config.toml
train_examples = 72500
horizontal_flip = false
encoder_widths = [64, 128, 256]
decoder_positions = "rope"
beta2 = 0.999
Rows from block 3 of the image encoder of a small image captioner, named by matrix and row number. Rows with one number within an expert belong to one neuron, the router's apart. Each number is 128 + 32 x the weight over its row's rms, rounded and kept within 0 to 255. All counts start at 0. Numbers have three digits each.
Before each expert's rows are labels from the 100 images, of 14976, where the router gives the expert most weight on average: "peak at" is the part of the image that holds the peak. Only what is clearly more common there than usual is listed. The data: drawn branching plants.
# router: router (encoder.blocks.3.mlp.router.weight, 8x64, trained with AdamW), inputs 0-63
# up: expert up (encoder.blocks.3.mlp.up, 8x32x64), inputs 0-63
# down: expert down (encoder.blocks.3.mlp.down, 8x64x32, transposed), outputs 0-63

# expert 3
peak at: top centre
router.3:114072124122131115105133079157106148099157107124123085137132203144145153122110141121112196119088173078170084122096098141138081140159138096175182166087125138099139117104165076073126162086124192
up.11:128128227128128128128162145128128128121128128188128128128128128128128168128128128128071128130128154181128128128128128128128054191124128128128159128128128128128128126128194128000124128100128128
down.11:128128128131128197149128128128165000000180128128128128054128128128128128128128128128113204128133128128128128104128128128128148128128128128131074128128129128128128128128128128156128128153128128
up.12:128128128128128223128128128128128128128128128128128128152128128128128128128108128128128225016200128128106128128128128128128066246128128128128128146128128128128128092094159128128046128128128128
down.12:128128135128130188128128128128128066053128128128128128128128128128128128129000128128128205128128128128011128075128128128128128128058128166128128128128128128075128102128077136128128128128128128
up.13:128243128128128157128128142130128101128128128178181000128128131128112128128144128128165128128130128082128182128128128140128128067128128133128128128059115128128128128139062057128128128128128185
down.13:128120128128128128128128059128128128245128101128095146128128179128128128128146002128128128128128128128091039126123192118149128128128174128128128128128158091128128128049128163128131128127128128
up.14:128128128128128128128128128149128128255127128128128128128128193128128128077128037128128128128214128128088128128128161128128150128128128128221128128128154128128128128128097120128128128128085128
down.14:128128128053128128128128128128128128128065128128128128236128128162128128128128023128128047128089128128128128128128056128243128128128128128128128128128128128128128137128145128128128128128056128
up.15:128128128128128128128128128176000128128128128128128128128128128128188128128097128124128128128128156128128128031177128128128128128151128128069128165128037128128128128082181115162128128039128128
down.15:128128128128128128128185086128128227061128128109113128128128048128129128116128128128128128128128128128128128128128128128128128129213128128122128128128128128129153128128195128128000047128128128
up.16:128114128128128128128128196127128128128127128128128128128128188225128128185161128065187128010128128075128128128136128128209128059112144128128128170128128128128128128203128128128128128128128126
down.16:128128124128130132128128128128128128101128128127128128128128164100128181078128128127166128128128144128000128128128031128128128128128170128128128128186091128128128128031116128128238128128128128
up.17:128045128128128128128128128128128128128128128216128128128128128020128128128128128128128062128128128180128128128083128128128221128128128128128128128128187128128128128128001128148128168128128128
down.17:128128128128128128128128128142128128128128128128128128128128128128128128128128135128128128128128128128128128128128128128128128128128045108127105128000122128128128128128000128253156128128128128
up.18:128128128128128128128128128128128128128128128128128103128100222173128128128128134000128128128163158102128128163201168140128128051112128128128128074185206128128128128197114128128128128128128128
down.18:128128093073128128128128128128152128150092128128168128128128128128128128128128103128154105128013128128128128128128128128150128128128128128128134199128128128068128128096255082037128128128128072
up.19:128128171128128128201140128128061128123128161162129099128076057127128159118163128128128128128128128128132128128133161128099128021128128146128098128088128201128105093128192118022149125128165128
down.19:128128128128128128153216029105128174128241136128128128069128044124128128128097128128124128128128128126128128082130128128191128087128121129128128066062141128148128128161180128128128128128128128
up.20:128143128128128128122128074128128128128168128128078033128139128097143128128128128184128097197119128128121128157128128128128122113128128128128128182128128128153128128158160128000128128128128128
down.20:128128121128128108128183128128128128145207128128128128128128167195128128128206128128128166128128128128186059128128136113128178167128116128003080100128128186128096128128128128209128128128132130
up.21:074128128128128128128128176128128087080128128128128128128128104206128128128128128096128128100089142128128128209098187128182128007128128128128128128128128006128128128128128128128128128128128181
down.21:110128128128104182128112128128128050128128128128128128128128200127128149068124128128128100112128128255128128165128128128124152167083126093210128128135128128128112128062128128108168128128128055
up.22:128128128127128079083128247128182130128128128128128128128178128131128128128128017164128041148150165106128128098165128128105128145128128128092128128128128095128131115128128128078033128128128106
down.22:100128179128214156128080201128206128128233129128128128166214128128128128128128128128128128128117179128128241128128128128127128128128128128127128128128077175128128128128128125128128128128128128
up.23:128128128128128128128229128128121128128128128128128128128128128128128128128128128128128000128128128128049128128128128128128128128128128116128217000128128128128128128128128128128128128128128128
down.23:128125128128128128128128128128081128128128128128087144128128128128128128128128128128128128097128128128128128128128128255126128128128085000091128128128128128128128128128128128128128128069128128
up.24:128128175128128128128128056148128128128128128128128128128037128118129128128128128128128106128000128128128128128128128128131088128128179128128126167128128128094128128128194128022128128128128153
down.24:128128128148128128128128128128000128128143128128128128119128016128128128128128130128068128128177128128168095128128128128154047021128128128103128095128128128128128128128128128128128128128128128
up.25:128128128107128128128103154089128128128128128128128128123128128138103128128128128128128255128128128128227128128116128128186128128128096120081128047089128128128128128150128128192128128128133138
down.25:128127121128250128112136128201116128128112128128128128131128128051128128128120142128128128140128128077168128128149128128182071000128128128134128127128128063128128128128121128172128128153128136

# expert 2
peak at: middle right; centre
router.2:149127113081090085137153124106135092147181128142059116118096087132172115217144127138124083144120108124080114072172083102178112122119107142088138199187176154124145116144124145145099071137126127
up.0:128128142128128128128128058128018128128212128095128143068157128162181128128192128128128155128185062128128128128128153128128108128128128128128075161128128120128165162128086128205093128179128128
down.0:128198128128221106128128128128128155034128166128151128128128098128106128072128128062128128128128128128067128128128073096060128056128128128128128139128128128128181128128168145216113101128128128
up.1:110128128128128078128152128128128128076123128128143128128155128128128128128128128128128128128181128128128128128163000128128128128128128128128128128128128144128128074062128166068255128128079128
down.1:128128047128135128153128128112128128128157128128067128128128128128128128128176214140000128128128128183128128128128128128128154128128128128106128128128207128128128103128128128128157121128128163
up.2:186096128128128100128128128128128157128135128128128128148128128128128128099128128128128128128128197128207128115128166173042069128128128182128035128128192128128136128237128128128128057128128128
down.2:128150128128128128128128128128128186060128128064128128128206128183128128128128154128128128128157128128128128128162128158128128128128128128213164128128128096060128128128000179128097128180128128
up.3:128128128128128128128128128128128128128128177128128128128128014128031128032128128128128128128128081128128128063166128128128232087128128128091128128128128128128081128199128128128164128094128128
down.3:128128128128128128128128163128128128128128128128128128128128172128031128128051128128128063128128128207128128128128128128128128030128007095128038169128128128128128128090128128128128128128128128
up.4:212128128113081128128054112128128100128128128128128128128128128128128128128128128128148128128128164107128128161128128128128255128171128128163128128128148128128040048128128081128148128075128119
down.4:128128128128128128128128128196020069093010128128128128078087128082128128128128128185076128128057128128128128128116179128128141128092128128128132128128128128128137128066153128128195128128128128
up.5:194128128128128128128128175128128064128045166130128128128128192128128128128128008167128128069128128128083196128128128128065128171128128128128089134128128128128090195128128128128128128072128128
down.5:128128128128128128128128128128128128128128128128109104071128128128128128183184128097128128128094140128128108039128128021128046128128128128086107128128128128128128128255128128128128094128128128
up.6:128128128128128128089128128128177128128169128204128012128209128128161128128128128128128128128128109170128128044128128128128161128104128211128112128128187128128128186212128128097128128128128128
down.6:161128128101128128128128209128128128128190128128078128128128233025042173174128128128128128128128128182128128128128128128128148128128050185176128128128128128128128128128076128128128128128128128
up.7:128171128128128056128128128102111128048235128171128128128128128128128128128159128128072071128172128128128128128128128128135085128095128128128128128128128094163250128128149128128128103147211128
down.7:136184128084128128128128128128128129128128128128128147128128172128093188148128173061128180117168051128128128128128212075128083158128128077128128020128128066128128128128101137128128128068128100
up.8:128128000062128096128128128128128128182128128128128128128055128128128128128128128199128128128128128128104128128128128128128128128128128172128128128128128128198128188128128128198128128181045128
down.8:128128128128128128128128146128128128128205078128128128104128128128128128179128128128092128128128128065128128068128128128245128128182128128128128184214128128128128155128128128000128128128128128
up.9:128128128094043128128128128128086072156204128192128128128128128128115128101128128128128135128128128195128154158215176082128041098128097128128128128128128128176204128128128128128128128128188088
down.9:039183171128128101128128128128128128128128128155128128241067141163128134128128128128145167128174128128091128128180089128032128128128128128074087049064128128128128128128128128128128128128128128
up.10:128050128128128128128161128128128128041154082128128128152128128128128099159128114128128128150128128128128128128202107128168204128128128088128150148126244175093128128128169128037128128128128176
down.10:128128128128128128128128220144128128128128161128128128128128128128127128128128183185035128086128128101186128128096134128100107128128052128046080128225046128128128157128101128128128128128128128
up.11:128087097202146128128128208128128128128128162128000128128128128055128128197128128077128128152128128128128128128128128128073163128128128149128128128034128128128128172128128128095128128128128128
down.11:128128128128060128128202128108240225128128128128116128128128128128062128128128128128098128177193128128128105128073128128128112128092147128128033128128209128128128128128128128128128128128128128
up.12:128128128203128128128128128128128162110251128128095128128128128128128128195161161128054128128052128128128128128128174128176128094128128102128128175128128092128147128187128128143044070128128128
down.12:128128208128128128128128128128151128128128128128128206128128128188128128128128128046128128167128128128102255128128128128128128128128167128170128128128128071100128128157128151128047128118080128
up.13:128128128128128128128128128241128128123128128128240128128128128128036128128128128128128128150128128106038128128079128128128128128128128083100060128183128174128176128128058128128110128128128128
down.13:128128128128128128128128128168128128255128128084128189128170128128148128095128128128178128128016128170128110091128167128128128128128156128128128128128071143128128128128128128067175128168055128
up.14:128190128128128128143092099128128170128128128089128128128203128128128100128128254128128128128128094128096128128128076150128128128128128128128075128128128128090128128098231128197128128166167198
down.14:153157162128128128128128128128174190128098128052249128128128116128171128128189128128128128171161128066128128128128128176128053128127128128127164128128015128128128128128128128128097128128128128

# expert 0
peak at: top left; middle left
router.0:120104115145093056115097118097125135191131122097178106151104136164104153149116187104129140142142140163144078166103192119163086118154150094143129066084183140180133117123160125084081093186125164
up.0:128145114130128128128128128128128127106128129128253127128128105124128114128074128128128075171128128128128128139117128128128128128128212128125127092051225128128127014128128128128125128076128162
down.0:060162140128128128128128043128103128128128128127128116128191033128057128128128128128128128128128126128128052128220128128128128128128128128128128128128181128140079128093128128128028128128166095
up.1:181128128128128222128128128123128128128128128095128128128198128128128128255128128128128128128128128121128128128113128128128128128128128128128128128079128128172128128128128128128128128128128128
down.1:128128128128128128128199128128128255113127128128128128141092128128128117128128128128128130128129128128128128128115128128128128181173128128128128128184234128160128128128128128124092128128128205
up.2:128128128176128128120084221128128158128121128128128128128124128084129128128165128128128195096128128128255128128128128128128076149128128063126128128063122128126128128128167128128075128164128128
down.2:101128128149092099128128128128128128128052128128143128041128128000128100128077126128128128128080108128128128128128128128229128128104132160162079128118128128101128128128094128128128114128148211
up.3:128185128128128196128128119128128128128136128119109052128128128128128128128128128051208128128111128128128128128111124128062128128128128126128128128117000128122128128128128128038128128128128078
down.3:128128057123128130128159128128128128036128128128128128052128128112128147128128128128128128128051128181128122128122128128128242128128149128178128128128163128128128128135128129170128128092003128
up.4:128196128115128128128116125128128040143128128128234128120128061125128128128128128134062121123128128128128128128098128128128131136128128128128105128128255128122128128128128128128128122128128128
down.4:128128128128113128137128128128128232177183096128128128128182089128116128168128128128128122122185171094122128129128128045152061128128128057058150128128128084128133128199128128121051128128128128
up.5:128128128128127130128128136137131069128128128128242128128128164170128197054165128077128128101106128128134128128128150128128122074128151083102093104128128128128139128228109089117041128130177128
down.5:128124128128128128128089173128128079122128128128128128203128191111125128128128128128185085106128128128128128151128128128128165173128128128194186159128085121109183128051133128059172187128128030
up.6:128128128128112128128128128009148128128201109128128090128128128128128128128080128128128070128255152128128128141133128128128136128128128128128128128128035058128128128128128100128128128128128128
down.6:128128092128128128128128024142128128244082128128128128128128128128128128128128015128128145128128128051085128128128128199128136128128179128128128128108128128144128128128128128128220128128128128
up.7:128124128128128128103131128146137128086128128128136128177128169115128146081128128128128109105128128128128114128022128128128128017150180128003128094128107148214128133128124128183128127128128128
down.7:128128123128128128100128206098147091128128128128128132128146128000128128128128214128128052100128128128128100202204128128128128128128128149128128128128128150128128128085128128128128211138112128
up.8:178128128149151186128128128126128128128075128170128169128128095156128128126255128128119079128137128128128128128109128128128128128128182055113121108128113121128124128128128128128034128128087123
down.8:128128128128083128128128128171128128000121123128138128128128146128128128124128128128113128121215124128128128119096128128128128169141128157128128128194128128128128128128077241127113119128116128
up.9:128128128138117128128128128128128136128128128128128128128128128128255128128133129128128128128128128128128128128128128128128128057128128128128128124128128128128128128128128128131252128128128128
down.9:128128128128128128128128128128000128131115128128128128128128128128128128125128128128128038128128128128128255128128128128128128122128128074128128167123128147128128128128136128128128156128128128
up.10:128128128128128128128128128128128076128128128128128141156128159171128128128128128125128155128128129128128128128128128128254128128128128128127128128086128128069128128112030128197000138128128129
down.10:128128172153128128128043168128220128128128128128172128175128128128128117128102128105128128128128128128117128128128128128113128128128128091128128132120024000119128102128128128092136128189128128
up.11:128128128128128128128128128128128128128128128128128180128128128076128128128128255128128128106128064128128128128128128128128128128128128128128128128128128000128128128128128128128128128128128128
down.11:255128128128128128128128036128128128000128128128128128128128128128128128180128128128128128128128128129128128128128128128125128183128151128128128128128128100128128128128216128128132125128128128
up.12:171128128128128128128075128141128128128128128128128194128128123128128128255128119128128128128187128128128128128128128128128128128128128128128130128128128128131128128128128139128128128159128128
down.12:128128128128128106128128180128128221128096128128128128128128128128128128128128128128079128128128003128060128128128128128017128128128128128128128066179159128128128128128129128138028128128109128
up.13:128062119128128128128109128128128126128128128045051128128128128128128128138128128128127194128128098128128071173128128128109128166128128128128128128153128000128128128128128134128128128255128128
down.13:128130128128128128101128128128128121058107128128128128128128128128128128130128128128128128253052128128097128128128128128163128163128128128147128128215128128200128128149128128128169128128128255
up.14:128198128129128128128128128128128128128126128114128128128128034128128113128128128128128128172128128007045128128128128128128108128128128128124128128128128128255128128128128128128224128128128160
down.14:128128128128128128128128128000128128128128079128128128128128128128084128255128128162128128128128162128128128087128128128128018128128128128128128128128083128128128134128128128128128128128128128

# expert 5
peak at: middle right; bottom right
router.5:117131114098136158168129169148109119114098121087143129103150139125075119103116154143091095112175067159174143092166171104042169151151113178098103057113106160119112136121081185088109092144077136
up.23:128128128093110128103140190128128128128128128030128128128128153128128128128113128128128128128197128128128080144128128128129128128128113128023128128128094128128128128128255131074128143128128128
down.23:242128139128128128128128128128128065128134128128128128128128128068128128128128128226128128128128085128128128173128128224128192050128128128128128128135230128128138128134141128139128128159128128
up.24:128128198128128128128128128128010128128048128128128128128128128128141128128128045128128128128128128128128128128128128128186128128128196098128030128128128128128128128128128128128128250128128128
down.24:128128128128128128128128128128128128039128128128121089128128128128128128082077167128255128128128142128128128128128128071128128056128204128128176128001128128128128128128128128128128128128128128
up.25:179128128128128128128128241128128128128128128128172128128128128227230128128128128128169128128128128071128124128128128128128128128128128128128128208105114128128128128128018128128128128171128175
down.25:077128128165128128128128105010026128128128128214128128128128128128187128128128128128128128128128128063056101128128128128128128128034128128128128128128128185128088128128175128128128128128128128
up.26:128128164128128128128182128128128128155121128128038095000128128128128128186128128128114007128128128128139128080128128128128128128161128128128128153128128128128128128128168128128128061128128179
down.26:177087128128128128128128167159128128128128070128128128169255068128128128174128128128128128128128128128128128141108128059128128128128211128128128183128128128128128128128128128126048128128128128
up.27:145226128128128094167128128128063128128128130128170088128127128128128168128128128108128128128128128128136128099078128128201128128128104128128128149030128128128128127255128100128102065128128102
down.27:052128128128128128128123128128128128128128128128231194128128164086176086220090128128128129128128128128128049128128069107128128128128128125166147128058128166128128128128128173042128128128131128
up.28:128128128128128128128128099128128128128074128128128128093128128042128128128128128108128128128128128128128128142128128161128128129128080128162001128128128128245128128125128128230128128209093128
down.28:128128128105128128128128220191000128128128137128128128181128070128128049089128171161128128128128128121128128140128128128128128128046168180128134128128128128122128128128128128128145068162128128
up.29:128128128128128128128128128128128209128128128128110128128128128128128128128128128128128000128128128091128128128128128128128128128128128128211128072128154128204055128128128128128164214128128128
down.29:128128128128128069128128128128128128128128128128141128107247000128128128255128128128178128128128116128193128138126128128128128128128128093128128128160128128128126128128128128128128128128128115
up.30:158128128128201170128128123128128093128082128128128128128128128128151128125018048128128128072108128128128128128128001128181128128128128128210128128128128128128128085128128128128073128128157128
down.30:128005128091128128128139128128128128128128128128128109128128162128128128128153128128128176128128128150128128128128128048128128130128128128177128128128070128092128128056002128066077128172128160
up.31:128128103128128128128027130128128128206128128128128128128128128128128128114128128154128128128128128128047128128128128128213142197128128128128255201128128128095128128128128128128128096128104128
down.31:128128128128128241128128128128081128166217128069128156128128063100128128128128128128128133131128159128128128076128131145128128128128128247128136128128146128128096128128204128133128128128128209